A small image classifier, trained from scratch.
Model: 5.48M parameters, arch swin.
Training: soap at rate 0.0022, 13000 steps, batches of 64.
Data: trained on histories of elementary cellular automata, time running down, 147500 training examples, 5.6 epochs.
Rows from block 2 of a small image classifier, named by matrix and row number. Rows with one number belong to one neuron. Each number is 500 + 40 x the weight over its row's rms, rounded and kept within 0 to 999. All counts start at 0. Numbers have three digits each.
After each neuron's rows are labels from the 100 images, of 14976, where the neuron reaches its highest value: "responds to" is what is common among them; "patch colour" is the nearest of a few named colours to the mean colour under the peak. Only what is clearly more common there than usual is listed. The data: histories of elementary cellular automata, time running down.
# fc1: MLP up (model.blocks.2.mlp.fc1.weight, 576x192), inputs 128-191
# fc2: MLP down (model.blocks.2.mlp.fc2.weight, 192x576, transposed), outputs 128-191

fc1.129:530534498422483542512512497540558508496491474620520553522557506452565483566515572525528513519535452507528449532503515486515457492526547504536484532486522461542483574444552549513549520539543484
fc2.129:516458634527523430511485565514508609513479491476446497522506469516511472422486524463459547434449477520528428484538506448552447557478483505465447433517542498552525364515516545416512498504471484
responds to: 110 turns on
patch colour: black

fc1.293:510554507528469498477501581488472492405572571477488538504522429511435504506489516506447449525513483411446485536475489477510526473556524443451503465493503470532474541476524509485493570535463468
fc2.293:485528507497549466446509537508450478397536504497507489425497446431499524533499491457504457421560422484521564471450510493488505417501561415511482533509542460491484454559484497522474516511503465
responds to: 100 turns on; large cells
patch colour: black

fc1.217:441499488523562597520524552537511475507542517472477514537523507506510477504547554569566489455612611506491536585450512526547534539500524576500480465421433559518552505498479532506499543502434493
fc2.217:475465460534526497452525517463486534477466452459598490519508455494378514523517403557491561519483514496532552565478415452588542544545571553484497506576418482576496436464499457449505465542502541
responds to: 011 turns on; 010 turns on
patch colour: black

fc1.385:483510494542520487538548547497482397518589524521489494560488466517513478526489529568513508482492480500508553533473545562515551514566576534520509439492516538553566483521429441568488492565558518
fc2.385:455475531582593534448473459556494498427481528567571501566485494488482528558433421550518542498425481494523531564498472438603568444482507504428528494519397493535472472507526491465520491503517498
responds to: 010 turns on
patch colour: black

fc1.498:526573547503441444474487496496432459509565533537493534572399518466497540551422464475518477514615493468444492495537526457510464504505573500503528483528521504484502568554500506497486479470557518
fc2.498:574543496468551510524433526499481433445473458483463549477531498479511546505527501512424494468496536535518493432534487529481511503474553479444512449476531538429518445485431447465513498503461524
responds to: 001 turns on
patch colour: black

fc1.244:518568461437444486529519450490501446537454466489554499489477550546471463535532437528488475454557450492464520495516479503476543466506546499520509525548504505453512526544486579451543434557460523
fc2.244:461454456510500420510561436474496499492537495452430434502527494518514519505428480517579529573473531483516530557504558502541530570500445510563499496389547505477494469422531462531478552485523517
responds to: dense start
patch colour: black

fc1.431:577524452497454496528554524601511489532528467578578546492485505494480529467485511500519519545566429497482456520531498532490453542562619491522509428509426478472466580560481430589546466469545484
fc2.431:502473542443504485464448607531536542563484481480469485464540500462474477498480531458506545492509475483498415515535529462491477501481473483520421443493492489525552489501512549503453527539437489
responds to: 100 turns on; large cells; 110 turns on
patch colour: black

fc1.276:528457492575502481471472544456530517523548512452533493459447563487545570511548561484467467513438478461480496494515513560541459552491536497473542515483542538555569473490468562462490577528476514
fc2.276:450512491404466496535499498464473485574422473543520536567509490508468530563494464506505482503538504502486452524520558565507394530458537506566469467482607528523521484469548478507550500500473535
responds to: 111 turns on; 110 turns on; 011 turns on; large cells
patch colour: white

fc1.18:486541502453513455462510458465488497465469456527569525571483573527519563531530515577462544485493570472429508545448521516570434496482463518506495461517483518542446451505486503432494543487537490
fc2.18:551550518529518528458496497490524486505499491513378490395511422460523488465457542492556548483459480511486485497460492498406521548489455479487533448529492479464521514522488530473452498515553500
responds to: 101 turns on
patch colour: black

fc1.381:528528523458512551547495500541531533554472446483490495503520543526468493555539486553468513503502528511425527503454507514509492523515529475420469525566512470455456513454593475457569545532551452
fc2.381:536572540518512482511570545594512581500578530514574507498516528465470472443432532461586516445500486498573562477471468529563480414484445513486474528434451525463491547487490528556501432441497575
responds to: 110 turns on
patch colour: black

fc1.383:532500554507495508534456501534463496499490505496528523535483509506456634612495480486544556467507467458540521535508470527470494453536467518521524509491538445561463508490590549513515488470514490
fc2.383:513554567456509451477532516518594552550482520487490518479438507528533458509533565440499500440492517492567503423510547459494477558508537506509521499488513528490545515426420524456516488521480550
responds to: 100 turns on; large cells
patch colour: black

fc1.512:524459548500521557583494485556475569532521538439456487533502526539497485465497468524538575546570556495475506517516397506486481446500482463485543522509508514474458594492548549493463501459474484
fc2.512:512526492525514491453532469466556513518517424514479505489538544497532563496537529480490544480480576398559533528484449485484491516508505554536458387518535543508534528419476488510517523506450576
responds to: 111 turns on
patch colour: black

fc1.362:523554480528427528517496541512437465514506475519578479481452471535492524554484513532509493550539479554463533440571549520512544549526482477567502465502488500510502557580593419560489490457511530
fc2.362:570502520450501520513473527502514502453454457430440489464541534477501520513528518493505495506485493484522421461527581503461499539505520502539527420440501523453501469424467497433571526524437520
responds to: sparse start
patch colour: black

fc1.434:579489450563461566508503476490494577459470489506557467510487503546523530514524563511548486533584456545588583560490548552523591480578501448441497597492473501523517508522441522518519461530521512
fc2.434:470466454566541514506498525492414524447471456481448574502547474531496536478542521498522442553481505514527475427522556552541480513511480576545505442547499538547517526551591504483466460506572547
responds to: 110 turns on
patch colour: black

fc1.7:560565480521466478553486570521397468527511469428538508533460472558502556539499540486551503586518528588435537494520508537530463523550489445598526490476488510485458554519571516510529506483544472
fc2.7:553502538434493531510451544505554502491447446455435517491527570444476526518547513486507516459487523492548416435485583495464508515499493497504505442455489506453513460416454503421586531511444521
responds to: 100 turns on; large cells
patch colour: black

fc1.116:585577529504488468472462489543508500500562530546531508489464495489531501564468468414538486464565475506535566506514519492493504462499475464465529487562558464415397545596514545492488502489578502
fc2.116:515522497479526523507460538505447409478486454474419519487541442538512512573509483528486477501486500495526488486513536475497524540490582480504459446501523633469475408551488407543457477483459485
responds to: 001 turns on
patch colour: black

fc1.143:539544503458468469502494420569579568445444528546511451523521503530518493567558465482459509508541479556508548499571493495518544481445605495560484485475534493544485513590523561470511456509551455
fc2.143:446455572505519466533466586472483472538509510511475435513426467479530493515462479480486480529466513495495443482555472482494431496482481441557498563552547545589483494534578518526495509471468484
responds to: large cells
patch colour: black

fc1.390:478510405543544558542602523430435533523508514482527446443479519589562516487487468541509515464498406510485466493474548499492470494549511507514490460488517588439493503552504571477484568522549551
fc2.390:501514519507478500484472442489511493501440514540570598516538532559513477480445644475519410525500476453554460485493552485481541482486502504485479487463516460486548518488540467462532508516388539
responds to: dense start
patch colour: black

fc1.228:522549505470458533521540548487533523463507546517543496493496534477516528549572492466546539493480499477499481485482461492542538457526475400506484504543499419568479545521528544561541459462507536
fc2.228:529568544468560503501462596468463498501542528568500509414477507524501552467485520465469474445537482483524569456480543548407483507456512494465506489507527581495513529463518457509447534525478568
responds to: large cells; 100 turns on
patch colour: black

fc1.285:498498466484527517461478449500564533499480502559540514559496545490461554509496488573529536554493569464484504520475478503512420485510500536511472519522457459516480530509503460462482556482495413
fc2.285:514480490452538515439461472483465485511507458524444476459487521497538534428505473517475496484465575524454512493468528472422575501477472503485540501499531447485562516537506536420553451481510518
responds to: 101 turns on
patch colour: black

fc1.497:538537601466502497549464516506531473451589452540475556532512445540507539530454497482457472549455495496440528432569519484542487583558575494546460489479519611583529529463527492488451509465493478
fc2.497:444480439517463516493476520452489532584514485395553403543493479536560476518521465552514575504514496558462523414510484510501454488542498482482514447534514569431521496519469545431578541510471485
responds to: 010 turns on
patch colour: black

fc1.279:537558531455533471482548544478488511482503492530554496486456574518614579563503527493502494478508638528481555508511485532425496514438518509443533527492520518485497453529523500513491506480584504
fc2.279:459494464494533519503504491483529467497507466479473509505448393479482501479492502429547542440545445481471487527560526517481513568502507437484481455461465528465430443565440497484459523477463589
responds to: 101 turns on
patch colour: black

fc1.402:484432483507464481475423488496557529489552525480550512487452560527473537497452536485480479513448515484450504540481551487496473535511554393501490555456455561458526485515531497485586481576522523
fc2.402:465552440454484521503458566464481457549441437508549574511515479465493585523477436449452531503504454557459464495473615509519492508453534478515454438437547482509458478439528491523566506455467494
responds to: 111 turns on; large cells
patch colour: white